Weights of a small encoder-decoder audio transcriber.
Training: normuon at rate 0.016, 6100 steps, batches of 64.
Data: trained on single English nouns, adjectives and verbs, spoken by a formant synthesiser in many voices, 5.0 epochs.
Rows from block 6 of the text decoder of a small encoder-decoder audio transcriber, named by matrix and row number. Rows with one number belong to one neuron. Each number is 128 + 24 x the weight over its row's rms, rounded and kept within 0 to 255. All counts start at 0. After the name is the row's rms in percent of the matrix's.
After each neuron's rows are labels from the 100 texts, of 14976, where the neuron reaches its largest size: "fires on" is the input token at the peak. Only what is clearly more common there than usual is listed. The data: single English nouns, adjectives and verbs, spoken by a formant synthesiser in many voices.
# gate: MLP gate (decoder.blocks.6.mlp.gate.weight, 336x128), inputs 64-127
# fc1: MLP up (decoder.blocks.6.mlp.fc1.weight, 336x128), inputs 64-127
# fc2: MLP down (decoder.blocks.6.mlp.fc2.weight, 128x336, transposed), outputs 64-127

gate.245 099 [106 160 103 143  84 160  75 139 103 144 128 109 133 100 137 127 108 152 144 147  75 156 113 132 149  82 139 156 117 106 107  97 131 132 119 114 140 125 131 145 110 137 116  99 112 124 155 116 127 158 120 106 136 128 126 139 141 118 123  85 138 125 108 107]
fc1.245 102 [140 112 114 160 171 101 106 145 172 121 145 153 111 180 129 127 147 105 152 127 132 107 145 135 130 151 116 115  99 156 186 114  98 146 125 113 111 100 111 131 160 125 132 153 157 132 122 155 146  86 126 121 108  97 131 101 125 144  89 146 133 149 139 135]
fc2.245 071 [127 127 135 128 142 134  93  69  96 163 152 141 112 142 147 132 143 134 110 163 118 138 117 125 185 129 124 132 190 127 140 155 141  83 143 168 140 112 132 146 164 109 133 132 134 101  92 142 102 164  96 146 119 138 119 181 113 135 120 155 136 122 127 113]
fires on: "c"

gate.76 099 [145 122 110  91 132 134 132 142 146 137  81  87 143 121 129 130 146 110 136 154 113 120 107 147 102 121 114 160 135 140 146 102 152 139 182 134 161 111  84 156 165 154  87 149 108 135 120 113 184 120 147 109 145 157 177 123 102 170 107 149 156 126 108 141]
fc1.76 096 [136 158 135  97 109 130 145 126 148 116 126  99 138 104 140 161 132 121  80 153 120 128 112 162 118 147 101 163 135 129 130 102 141 124 151 107 149 112 133 148 132 158 118 139  95 171 137 112 168 132 118 132 131 162 135 127 136 152 134 106 206 111 126 102]
fc2.76 103 [129 116 152 133  72  97 137 151 166 141  96 150 140 117  99 142  93 101 140 186 122 118  78 143 146 115 146 156 172 126 119 163 129 123 151  99 177 112 113 151  86 135 137 136 132 140  79 134 136 139 141 141 133 156 165 130 142 124 129 174 119 126 136  85]
fires on: "l"

gate.291 102 [129 154 113 107 119 130 119 149 122 183 117 135 183 116 131 108 136 104 127 109 120 175 101 191 124 128 177  59 137 134 107 114 133 163 126 166  99  80 115  97 134 113 139 126 127 127 124 144 107 129 135  94 168 144  97  69 104 132 120 147 161 134 110 149]
fc1.291 105 [149 128 130 136 123 158 112 145 118 165 129 135 144 146 131 108 159  95 138 128 109 168 100 163 128  97 158  73 121 137 120 105 117 161 121 137 118  88  98  97 131  91 123 114 104 115 138 119 138  95 159  85 124 139 129 111 120 160  66 132 135 137  82 132]
fc2.291 128 [118 109 110 119 138 144 150 106 114 166 149 160 167  92 136  88 141 125  95 104 155 140 119 101 130 113 170  83  91 114 113 125 146 140 166 150 119 116 104 116 167 129 163 127  83 123 111 118  64 124 143 109 154 120 103 120 206 102 161 138 100 106 118 146]
fires on: "c"; "b"; "f"

gate.287 096 [153 147 119 117  88 161  77 135 156 123  87 115 101 115 108 135 114 105  75 112 157 143 144 141 132 120 106 107 143 132 117 176 109 107 107 146 113 134 129 145 137 169 134 152 137 117 170 135 132 128 132 109  99  74  76 109 128  73 146 141 169 137 166 183]
fc1.287 096 [132 133 121 129 115 157 120 143 130 140 103 111 110 129 111  97 143 133 104  94 143 131 160 126 141 155 113  94 155 135 116 158 146  86  92 147 108 107 117 161 140 164 130 153 163 159 198 122 127 154 131 138 116  99  58 104 127  93 112 132 148 151 144 208]
fc2.287 098 [106 153 151  65 118 111 112 150 117 113 142 151 141 158 106 175 150 134 130 153  97  87 112 104 143 108 105 163 113  98 116 108 145 123 134 154 164 141 120 142 101 134  99 124 119 104 131  95 136 100 115 121 183 144 139  83 176 131 121 137 116 107 119 144]
fires on: "w"

gate.280 094 [129 119 156 159 131 115 154 143 103 172 124 110 134 109 150 122 122 168 132  95 157 118 166 132 130 140 128 124 127 144 115 112 127  96 120 117 149 126 138 154 126  90 109 141  86 129  93 135 131 141 169 172 108 120 123 136 149 129 189 157 142 100 164 154]
fc1.280 090 [104 125  70 112 112 148 141 162 152 104 112 157 137 129  87 138 147 117  81 106 125 158 109 168 134 109 144 126 142 118 134 113 137 157  83 115 119 151 140 101 155 112 122  86  97 115 127 145  86 114 143 162 125 108 137 150 131 134 132 136 108 129  95 116]
fc2.280 083 [171 111 137 119 142 123 126 157 114 135 132 101 130 132 176 125 109 127 141 173 125 139  96 136 110 178  95 100 112  95 146 144 123 145  98 124 122  92 103  99  89 157 110 121 152 157 152 139 175 107 147  90 140  90 122 125 144 144  81 123 158 144 116 114]
fires on: "r"

gate.110 114 [ 64 131 110 121 125 172 138 164 104 172  93  91 142  76 130 116 161 104 121  95 137 169 113 101 146 104 155 121 162 105 132 129 120 153  98 130 132 111 120 150 113 113 123 128 133 131  91  98 159 141 157  64 119 106 141 144 138  99  97 133 159 135 132 146]
fc1.110 107 [153 140 141 142 145  99  99  90  97 112 150 143  65 161 106 147 116 116 124 120 117 128 148 145 116 129 158 166 117 136 176  95 148  98 134 130 117 144 155 120 142 140 112 110  95 103 174 145 102 114  72 142 101 157 115  99 162 145 150  74 124 135 137 110]
fc2.110 134 [151 140 135 144 135 148 171 140 155 133  82 133 137 111 116 101  82 136 130 148 116 144 147 100 137 126 132 124 134 102 113 147  83 107 156 159 127 116 106 165 127 184 111 141 146 161 135 141 178 125 132 181 148 120 169 169  95 124 102 172 141 127 140 138]
fires on: "s"

gate.317 106 [ 85 141 117 105 172  67 144 148  85 123 113 129 124 100 127 180 164 157 136 154 125 102 182  76 150  95 137 109 166 133 134  90 134 131 108 131  70 100 107  91 100 135 108 124 115 174 137  98 160 121 133 129 152 139 135 163 129 134 110 120  94 149 139 120]
fc1.317 112 [ 80 143 137  97 157  73 149 137 105 117 107 115 137 116 130 205 186 152 118 136 132 128 206  69 142 103 136  96 137 133 138 112 130 156 111 120  94 104 119  86 113 125 106  90 108 160 131  99 155 122 143 113 150 128 147 189 141 109 135 132  92 131 132 113]
fc2.317 082 [132  94 168 153 110 164 120 122 165 110 143  94 126 137 124 142 111 129 147 115 126 120  81 179 121 161 105 130 116 130 146 144 122 115 162  91 141 150 105 173 117 118 134 134 117  87 106 126 112 127 136  85  70 130 106 127 164 136 129 106 144 121  90 156]
fires on: "s"; "h"

gate.141 097 [120  96 169 150 156  92 163 134  87 104 159 103 121  87 170 138 120 141 158 113 144 112 131 143 159 153 113 162 162 100 117 144 126  75 120 139 124 141 118 114 124 126 103 159 136 138 104 136 103 135 129 111 126 163 124 158 123 140 148  90 149 103 128 115]
fc1.141 089 [126 142 134 112 127 120 141 146 116 122  95 169 137  89 147 136 134 118 175 142 123 109 179  89 157 152 163 125 114 142 115 144  60 117 151 151 110 150 118 139 136  88 136 122 119 133 149 113 149 152 135 117 132 128 145 115  96 135 100 169 112 106 152 120]
fc2.141 101 [157  81 174 134 116 113 132 141 136 152 141 148 182  70 134 136 156 118 128 144 194 137 153 115 109 114 149 126  92 148 150 151 150 121  82 111 168 136 103 123 129 113 143 130 134  85 149 111 109 116 122 121  86 126 141 137 128  88 150 119 125 105 141 113]
fires on: "a"

gate.79 108 [ 93 143 125 137 172 142 124 134 129 121 146 121 122 161 131 130 117 105 129 146  72 100 116 126 108 145 163 116 119 126 138 154 169 120 157 172 108 126 104 106 131  93 127 104 120 137 116 142 116 173 117  92 183 124 151 131 158 105 131 112  97 106 108  99]
fc1.79 105 [150 150 138  86 149 138 128 159 134 130 122 119 124 152 119 139  77 110 137 172 124 132 140  99  63 134 159 141 109 116 132 131 161 126 145 160 143 176 160 116 172 103 115 116 127 134 113 110 121 143 130  95 158 109 142 112 164 104 128 153 146 123  97 115]
fc2.79 114 [135 137 101 127 123 166 115 115 143 143 124 162 107 149 145 121 121 146 128 143 145  80 101 123 125  71 127 116 132 110 146 118 108 147 149 150 162 138  97 126 157 144 175 156  62 119 151 137 127 129  88 162 102  90  91  90 113 128 154 109  91 106 126 128]
fires on: "a"

gate.39 106 [117 129 134 130 113 142  59 112 111 105 148 109 138 126 140 156 156 104 155 133  92 153 121 129 132  99 128 120 106 138  95 140 108 176 158 179 134 160 151 160 167 148 111 119 134  94  87 169 121 110 171  88 156 145  98 138 161 119 146 122 114 154 104  83]
fc1.39 106 [165 101 131 131 146 134 123 146 130 138 155 150 136 179 130 150 137  89 119 132 117 122 165 134 144 153  98 106 108 136 134 153 115 159 124 160 132 131 150 160 121 133  93  88 106 107  98 151 152 105 109 103  91 121 145 137 147  87 139 140 162 118 145 132]
fc2.39 101 [ 90 138 155 100  86 131 126  99 174 141 124 148 127 109 122 133  95 161 123 143 170 124 107 129 108 117 149 144 146 128 127  89 154  87 111  78 188 113 129 126 115 130 169 142 147 163 118  99  94 153 159 132 110 140 123 143 115 152 101 133  98 121 117 167]
fires on: "o"

gate.54 100 [ 87 165 142  92 137 144 170 102 159 126 164 130  85 169 143 123 110 118 140 159 130 142 137 132 118 124 134 110 151 162 151 124 135  81 129 137  82 149 154 147 113 114 164 160 189 132 104 142 141 169  90 131 118 122 111  80 134 127 121 133 155 127 139 112]
fc1.54 095 [162  98 100 142 139 105 107 146  96 109 100 119 133  79 118 115 141 127 134  99 133 133 129 146 141 104 143 124  86 146 103 135 118 126 115 127 167 108 104  97 125 129 103 105  82 116 144 112 131 132 131 164 123 134 150 175 152 123 118 155  67 142 116 139]
fc2.54 115 [ 90 114 183 126 141 140 154 162 158  93 108 193 129 120 159 113 159 119 128 152 162  97 163 134 124 111 122 119 134 120 120 125 165 167 123 102 154 103 140 117 144 114 161 170 139 138 117 159 123 180 147 105 123 141  94 110  92 111 129 104 129 104 156 107]
fires on: "s"

gate.259 102 [149 106 158 141 130 129 149 134 101 139 147 102 141 165  97 105 110 130  96 133 106 112  92 149 131  99 143 135  91 126 107 153 141 115 115 132 115  92 138 112 141  97 115 149 116 127 149 153  84 108 110 147 129 151 126 174  83 203 117 127 107 166 101 132]
fc1.259 107 [120 145 116 116  88 119 130 115 157  91  51 165 103 138 120 149 141 123 131 130 131 150 108 149 125 129 107 113 132 148 139 143 145 134 157 121 111 146 166  95 117 151 144 138 105 132 109 164  87 113 136 134 128 157 123  87 152 134 153 147 123 121 102 125]
fc2.259 118 [ 99 156 112 128 106 121 113 135 121 151 132 162 166 115 175 141 156  81 154 170 155 179  70 163 130 164 146  93 166 128 140 111 138 165 129 120 154 174 103 156 134 145 115  93 155  89 126 119 154 119 169  77  96 136 111 123 110 115 118 139 172 113 166 126]
fires on: "o"

gate.307 099 [104 140 138 118 122  77 172 159 102 151  81 116  78 124 113 112 160 130 124 131 117 163 133 101 108 126  84 149 130 109 111  96 163 133 145 143 134 110 105  87 122 162 110 154  78 129 112  96 109 161 101 189 163 121 115 131 166 158  94 143 142 138 155 129]
fc1.307 099 [157 118 138 149 141 181  99  87 114 140 181 107 179 142 160 133 117 127 135 131 131 135 139 150 139 126 152  93 147 150 171 182  76 114 123 106 125 159 142 124 132  68 139  91 161 124 121 145 131 130 136  68  86 127 141 121  97  88 153 122 158 145 132 144]
fc2.307 125 [171 138 121 132  78 153 124 151 143 143 124 173 107 119 156 134 125 129 137 139 108 144 120  66 137  72 141 114 121 113 103 112 124 148 145 143 106 114  91 130 145 139 191 130  86 150 137 160 149 105 102 174 162 116 142  87 118 104  78 118 115 127  94 130]
fires on: "r"

gate.56 098 [123 127 133  95 146  86 146 156 112 175 122 169  71 107 107 150 118 104 119  93 112 121 170 126 116 185 110  91 166  96 106 138 133 147 149 111 104 136 117 124  97 126 167 125 128 138 151 126 149 104 117 140 138 116 113 177 135 119 104 117 148 147 136 121]
fc1.56 111 [141 117 129 152 105 149 126 106 130  69 116 101 190 158 151 111 152 153 145 145 139 140 100 128 125  65 162 173  88 142 141 133 122 113 114 149 138 129 152 151 149 137  99 123 122 115 101 134  98 141 130 110 128 133 149  82 130 139 138 137 105 126 122 154]
fc2.56 095 [162 117  82 101 120 143 125 119 138 102 145 171 110 110 102  91 101 148 149 146 151 152 118 113 138 133 138 140 112 153 143 103 114 125 119 145 106 127 123  95  78 148  91 139 125 133 104 151 127 169 108 185 144 128 138 118 107 144 153 136 110 145 123 172]
fires on: "i"

gate.102 089 [112 138 150  89 151 113 150 141 113 122 115 124 173  95 127  98 101 135 129 150 113 108 156 134 131 122 145 122 143  98  92 138 135 107 128 126 141 121 154 171 135 147 134 171 128 102  91 128 151 119 176 151  99 150 131 128 122 120 114 138 101 128 118 124]
fc1.102 093 [137 134 100 163  84 147 106  99 154 148 158 146 140 153 144 157 118  91 132 117 128 126 147 180 139 108 100 131  95 144 122 138 128 122 145 118  92 127 100 104 126 106 127 100 145 117 134 123 119 139 126 105 177 107 131 116 130 109 155 119 114 144 136 132]
fc2.102 099 [135 149 141 110 145 154 126 139  89 115  81 142 142 103 114 127  77 157  78 152 114 121 111 150 183 134 120 141 110  93 164 123 127 126 123 125 114  99 144 148 115 131 106 130 160 121 112 173 138 167  95 107 108 139 147 113 131 119  83 122 142 141 139 112]
fires on: "r"; "v"

gate.160 107 [104 165 118 124 125 160 123 121 125 110  82 105 127 180 116 121 120 105 127 119 129 101 153 111 147 115  86 152 147 135 128 104 121 127 112 121 112 148 150 133 147 116 143 123  69 167 127 132 113 114 163 145 113 139 139 142 145  75 184 147 134 113 163 140]
fc1.160 106 [141  73 150 148  89 107 152 108 131 164 180 112 117 124 133 157 136 146 102  87 152 115 110 121 130 137 137 153 141 125 121 136 161 111 147 121 126 132 131 131 150 151 104 102 121 127 112 155 149 133 142 139 181 107 136  99 116 156 156 116 114 115 120 163]
fc2.160 106 [123 165 111 114 153 138 124 166 139 108  99 122 156 120 100  74 122 110 131 108 137 153  99 143 112 177 145 127 114  91 100 124 126 141 148 143 113 130 153  98 106 157 117 140 156 118 145 119 137 135 139 151 135 184  99 195 127 154  95 139 147 154 162 112]
fires on: "l"

gate.53 093 [107 149 137 163 154 139 119 169  83 149 129 119 147 122 176 147 132 135 127 115 156 125 112 111 166 137 125 162 106 149 169 136 110 100 135 112 153 146 102  83  85 118 136 127 143 146 107 147  96 155 147 123 155 141 112 158 146 134 115 107 140 124 165 130]
fc1.53 088 [ 89 121 141 139 146 132 163 157 111 104 157  89 158 150 120 111 110 135 159 108 124 143 116 193 116 144 132 164 131 112  97 154 116 118  98 123 148 106 127  94 143 149  96 117 114 116 114 103  86 168 132  82 139 107 132 162 123 126 143 107 125 122 147  97]
fc2.53 122 [118 115 144 106 131 102 137  98 153  96 136 130  74  98  87  96 148 147 148 108 165 140 163 111 113  92 109 170 187 136 111 175 127 116 132 160  96 127 131 161 149 109 129 118 101 110 126 140 152 155 146 133 141 113 149 105 130 138 109 120 168  99  95 136]
fires on: "s"; "n"

gate.263 101 [136 181 124 125 123 124 197 152 119 141 170 136 116 152 120 117 131  95 147 118 102 109 109 142 118 185 134 118 180 141 134 134 106 130 136 126 155 128 111 173  99 124  78  85 160 134 116 168 104 147 117 138  78  99 118 101 132 154 109 133 126 160 136  96]
fc1.263 106 [155 121 152 107 166 102 154 126 129 167 165 168  97 158  96  87 134 122 114 133 121 107 117 124  92 165  81 127 141  97 128 135 118 127 166 155 137 128 130 134 129 101  91 138 158  98 114 157 102 134 107 115  84 134 130 118  91 190 113 155 144 116 127 134]
fc2.263 095 [139 117 137 165 158 124 126 117 173 131  67 129 134 101 130 175 100 148  80 152 119 129 112 119 141 135 155 139 134 127 132 143 133 121 131  80 123 152 148 136 152 119 106 155 146 121 118 153 183 150 111  88 125  87 105  67 157 108 179 120 119 101 132 146]
fires on: "l"; "h"

gate.208 112 [190 137 118 123 128 125 136 101 117 141  83 114 157 128 107 159 117 132 114 138  95 148 129 150 188 148 117 126 126 113 118 135 104 132  97 139 133 128 158 167 121 176  80 128 107  80  94 178 136 125 123 103 148 140 135 148 156 120 159 161 127  86 124 129]
fc1.208 103 [112  82 145 148 126 115 119 144 150 117 132 136 115 114 120 108 131 128 116 120 119 171 162 152 126 116 158 148 142  90 107 159 114 180  95  98 123 137 147 144 123 103  94 126 175 136 138 123 166 102 129 117 134 130 193 136 138 117 127  86 168  99 116 115]
fc2.208 087 [146 162 144 106 103 157 128 108 128 137 150 148 113 119 147 133 110 137 153 113 130  91 102 134 100 125 115  95 105 118 144 114 158  91 159 124 156 116 119  67 150 119 183 134  73 133 141  80 141 123 135 143 128  99 103 161 105 173 125  94 113 134 112 126]
fires on: "i"; "t"

gate.9 116 [130 172 163 126 121 123 149 125  84 119 141 155 114  94 127 149 130 110 127  95 108 148  94 118 159 120 117 122 137 134 122 151 112 126 101 122 168 169 152 135 138 137  78  80  97 134 187 117 123 157 105 132 112 117  78  92 126 127 145 105 123  84 131  90]
fc1.9 106 [160 189 139 126 130 139 125 134  91 128 123 138 141  88 116 115 149 117  90 115 117 138 149 115 175 129 125 144 121 149 120 176 107 151  91 138 177 123 157 153  99 137  99 130 130 164 200  91 139 140 131 124 148 136  84  84 129  95 140 108  84  96 121 119]
fc2.9 133 [159 118 120  98 105 175 110 140 139  70 166 121 101 131 126 100 117 113 106 123 144 107 145 132 117 161 119 109  93 118 100 143 154  92 128 135 145 139 139 138 140 127 166 170 110 164 136 180 117 113 100 193  92 115 112 106 134  90 124 108 168 152 146 132]
fires on: "s"; "c"

gate.194 092 [105 126  82 139 107 185 143 171 136 106 132 117  98 104 102 141 140 128 114 126 129 119 163 125 132 141 142 164 111 111 101 125 163  96 120 161 128 156 139 109 134 183 154 160  93 159 188 119 141 127 105 144 119 118  94 103 127 143 103 105 148 104 141 156]
fc1.194 099 [114 112 105 131 133 104 113 151 132 175 135 122 179 143 136 117 121 137 153 118  99 134 128 131 137 129 120 118 140 152 159  98  72 141 166 131 115 130 125  80 154  81 116 111 155 121 113 138 123 112 162 100 136 154 194 165 123 141 126 112 103 138 110  81]
fc2.194 102 [120 127 127 134 118  86 125 143 127 114  98 149 145 137 162 172 100 146 145 162 137 133  84 108 109  97 151 132 197 125 134 107 121 128 109 122  88 107 103  94 120  94  93 103 118 133  71  70 156 155 175  90 144 173 142 151 103 145  61 143 117 181 116 130]
fires on: "w"

gate.86 099 [135 119 162 144  71 130 158 147 160 126 153 106 140  72 125 163 125  81 114 181 102 138  94 139 132 150 144 135 122 114 112 123 126 121 135 114 157  90 155 162 148 144 138 101  91 161  80  94 156  99 140 166 123 136 149 117 145 115 120 133 169 152 131 119]
fc1.86 103 [164 155 137 111  86 137 166 128 155 157 123 123 111 108 143 151 123 108 129 175  82 119 106 125 131 140 130 139 117 111 137 128 145 122 182 111 167 118 127 130 116 161 113 118  69 140  86 119 170  98 119 174 143 145 166 116 116 145  86 137 132 151 114 133]
fc2.86 103 [101  79  96 109 156  98 114 162  95 117 164 166 160 131 118 154 138 155 112 115 142 128  98 157 122 122 119 140 132 146  84 123 150 113 127 183 182 101 126 134 128 101  88 140  85 113 136  94 133 151 120 103 137 159 159 140 188 154 161 121 142  65 152 120]
fires on: "l"; "q"

gate.205 106 [112 126 156 108  73 160 146 110 118 101 160 181  84 145 156 151 151 143  98 109 161 139  93 200 107 153 112 140 150 123 148 133 134 119 115 138 131 127 153 108 150  97 138 101 151 112 162 133 130 150 142 128  84 153  86 118  93 178 137 154 126 127 139 123]
fc1.205 105 [133 141  98 136 151 107 132 135 141 143 132  69 161  98 108 115  84 105 122 138  99 128 158  59 161 119 156 127 125 142 102 137 127 125 130 103 131 135 113 119 122 149 134 146 105 177  95 136 109 127 135 153 167  96 194 125 205  94 114 116 111 112 101 153]
fc2.205 098 [126 128 140 162 122 151 122 130  89  98 134 188  58 150 154 116 142 144 125 140 140 104 136 183 132 163  82 123 127 119 122 101 158 127 120 119 145 152 145 162 108 121 123 118 120 121 165 144 137 135 113 108 117 140 119 184  62 139 109 114 125 127 157 111]
fires on: "l"

gate.227 102 [130 129  97  95 106  93 119 123 157 109  91 128 115 132 117 121 100 106  92 106 122 128 188 172 133 129 143 163 155 131 129 157 157 121 167 159 128 149 154 123 159 147 113 142 128  76 155  98 112 172 159 124 115  98 160  86 106 120 169 156 111 147 133 159]
fc1.227 098 [113 128 152 148 142 145 127 129 105 123 133 106 115 145 125 142 112 141 173 158 148 125  80  88 135 147 147  90 105 120 125 122  82 164 110 109 155 101 101 139 134 108 113 115 115 174 126 144 152 107  95 127 142 162 122 165 150 133 128  87 164 125 129  86]
fc2.227 082 [146 125 131 132 147 105 119 123 133 110 116 180 149 114 114 118 123 106 114  71  97 120 185 125 135 109 140 166 146 134 163 107 122 131 177 157 138 164 130 141 122 138 133  97 133 146  72 105 135 133 155 170 139 130 159 137  62 111 115 171 118 138 148 135]
fires on: "c"; "n"

gate.125 100 [121 133 104 120 102 156  83 121 131 202 154 115 130 169 162  71 140 136 134 130 108 121 130 125 142  93 135 125  72 154 102 116 141 174 105 158 111  84 146 119 112 112 181 149 111 151 166  99 118 118 136 103 154  94  97 127 152 113 137 146 103 123 105 152]
fc1.125 099 [118 131 117 116 105 153  88 124 141 211 141 104 116 152 139  56 114 129 152 134 119 119  84 127 135  97 132 102  80 146 133  78 148 172 105 144 101  92 139 136 117 149 135 140 123 147 166 122 143 124 134 104 150 142 124 109 118 115 115 138 121 143 139 156]
fc2.125 093 [131 150 136 125 117 122 143 161 108 123 108 125 160 132 127 157 142 138 114 136 153 149 101 134 145 167 128 146 166 108 136 144 126  98 145 123 127 148 119 118 121 111 130  89 106  96 109 154 126 146 139 100  92 137 121  85 175 161 138 142 150 107 148 114]
fires on: "c"

gate.195 108 [114 122 114 136 163  89 147 181 121 199 112 166 108 140 111 121 134 126 153 104 135 138 135 136 109 171 127 132 115 139 129 120 128 133 182 160 149 145 139 154  65 125 130 122 125 136 116 142 118 122 112 138 118 173 128 115 138 164 104 158  82 151 141 135]
fc1.195 107 [127 133 141 128 110 171 119  90 132  75 123  90 148 128 152 150 143 126  97 140 123 109 127  97 172 111 117 139 137  89 130 137 130 114  54 105 118 111 151 124 180 132 121 122 144 103 135  93 146 132 148  92 150  88 146 138 109  70 142 102 169  97 122  94]
fc2.195 102 [126 114 119 143 137 164 161 135 113 113 138 149 117 138 128  97 137 143 139 122 151 168 134 188  68 123 126 144 112 154 108 117 117  89 188 164 115 166 111 123  87 138 107 141 108 142 160 152 134 140 118 126 153 151 140 124  95 177  80 135 101 115  90 152]
fires on: "n"; "o"; "d"

gate.191 104 [115 142 142 127  82 134 157  84 108 105 117 118 152 144 110 129 158 150 133 119 151 108 137 170 112  70 127 113 135 138 144 121 127 146 108 169 132 107 113 107 124 161 165 133 115 134 173 138  75 156 145  79 129 139 118 150 127 117 115 129 135 120  84 174]
fc1.191 105 [126 153 131 134  85 124 117 158  95 157 110 133 117 132 125 151 138 146 144  96 149  93 109 185 101  91  85 112 137 111 139 124 155 119 114 144 126 129 124 120 113 164 160 159 133 153 163 134 100 174 135 113 118 147 129 136  92 121  77 153 145 131 117 167]
fc2.191 099 [ 87 150 127 172 135 145 149 102 124  65 147 119 172 133 102 132 158 149 148 109 155 117 120 131 131 125 127 136 162 138 158 121 113  97 106 143 116 148 132 100 107 110 162  99 166 132 111 125 110 139 176  97 145 143 135 119 178 132 153 124  79  89  98 164]
fires on: "s"; "a"

gate.119 091 [124 115 118 161 155 176  87 146 129 135 135 115 111 128 136  78 143 111 136  88 115 151  92 117 101 127 126 127 101 160 105 100 117 120 128 156 104 113 127 116 140 123 170 123 112 144 114 139 133 103 145 122 150 176 126 134 144 165 115 109 146 153 103 116]
fc1.119 101 [142 170 131  99 141 127 111 149 132 134  74 124 174 113 143 166 130 133  80  96 117 152 139 119 107 109 155 137 128  81 113 173 110 152 112 135 147 127 161  92 137 141 125 135 124 123 128 147 108 137  90 147 164 121 141 152 133 112 140 154 143 142  69 141]
fc2.119 101 [140 122 116 156  95 136  87 121 138 184  93 139 162 141 133  72 141 123 117 128 125 167 112  98 121  64 130  97 133 150 126 139 143 114 108 129 151 116 108 111 119 111 178 130 130  76 157 125 145 105 150  94 141 118 119  75 134 123  91 145 156 149 124 123]
fires on: "c"; "s"

gate.32 111 [134 180 125  80 128 123 156 120 123 151 155  94  51 141 128 124 123 138 124 158 126 148 120 112 102  84 119 116 165 138 120  95 166 150 119 126  77 163 114 129 104 126 112 156 142 122 157 111 132 125 157 151 146 104 164 159 132 135  94  99 142  91 122 142]
fc1.32 114 [127 186 139  65 124 128 163 119 127 155 152  85  64 124 136 131 134 133 144 159 120 144 116 120  94  85 131 126 164 145 102 121 151 125 131 136  60 176 120 137 113 133 119 148 140 116 155 102 121 134 157 131 121 117 159 176 134 117  99 100 145  86 106 142]
fc2.32 155 [128 122 142  97 118 156 151  94 125 136 196 108 104 125 142 147 114 142 122 131  98 143 119 118 121 120 162 109  79 113  97 148 117 135 139 147  88 152 137 111  97 136 120 113 148 147 170 105 140 102 163 138 124 115 136 192 167 118 128  98 146 102 117 162]
fires on: "s"

gate.175 100 [153 107  89 115 119 121 154 104 113 131 107 140 116 146 116 113 105 130 119  74 111 103 129 137  95 100 127 132 154 155 117 135 130 148 150 128 128 150 170 103 146 121 123 140  94 163 158 139  73 134 122 110 172 102 101 138 123  90 136 107 114  44 132 147]
fc1.175 097 [128 133 132 132 140 158 120 157 117 108 141  94 144 121 125 179 157 152 127 145 147 120  88 128 153 131 149 100 103 139 133 151 132 138  86 137 117 115 103 146 127 130 157  83 134 112  95 115 138 161 137 147  98 146 158 140 156 147 126 168 132 182 134  84]
fc2.175 064 [150 130 148  94 121 123 114  88 165 156 113 155 101 149 155 111 124 105 117 142 128 124 112 123  93 139 135 116 145 145 149 109 152 158 141 135 117 139 131 123 137 164 131 155 128 164 138 156 149  98 111 125 169 112  78  97  79 126 147 112 120 116 133 139]
fires on: "c"; "g"

gate.264 095 [105 128 126 109 127 148 172 115 113 169 161  97 138  96 146 185 139  90 140 160 121 135 129 112 141 169 144  81 147 113 122 103 150 136 131  76 109 120 126 117 101 115 158 119 117 128 132 100 156 121 140 136 104 152 132 112 133 118 102  83 159 152 131 107]
fc1.264 097 [117 142 129 145  77 130 146 150 104 157 100 138 142  74 130 174 129 104 105 106 136 153 153 106 130 157 130 115 164 119 142 115 120 110 130 119 140  97 134 139 173 148 110 107  91 102  89 149 157  87 104  79 105 161  99 111 129 150 135  96 127 152 133 118]
fc2.264 095 [136 117 111 127 141 156 116 151 107 155  92 140 119 147 127 162 115 109 162 129 109 131 137 112 133 147 128  75 156 128 113 139 133 105 136 133 157 118 136 143 149 146 155 138 133 134 101 132 120 142 127 152 140 151 117  88 152 137 118 116  88 124 100  98]
fires on: "i"

gate.104 096 [ 93 151  94 116 130 148 118 101 124 185 127 126 119 113 164  87 127 120 129 132 128 155 114 157 133 124 166 134  80 152 134 108 125  90 120 148 135 111 123 123 137 110 151 131  92 129 127 132  63 134 159 156 101 192  88 143 119 100  98 110 150 153 170 135]
fc1.104 094 [131 127  79 115 129 129 123 147  94 169 119 139 114 119 147 123 114 106 130 143 132 127 136 151 131 101 120 115 135 148 114 145 111 141 110 142 105 139 142  69 166 129 146 135 177 130 162 115  61 157 121 164 108 159 100 153 104 158 106 136 123 162 154  97]
fc2.104 082 [145 147 163  94 147 123 122 129 143 136 122 112 138 164 149 125 129 154 160 122 138 156  83 133 143 112 123 164  92 149 141 132 140 161 102 115 118 114 113 132 105  93 140 115 132 103 132 128 101 117 154  94 154 116 155  61 179 109 114 171 157 113 112 148]
fires on: "l"; "o"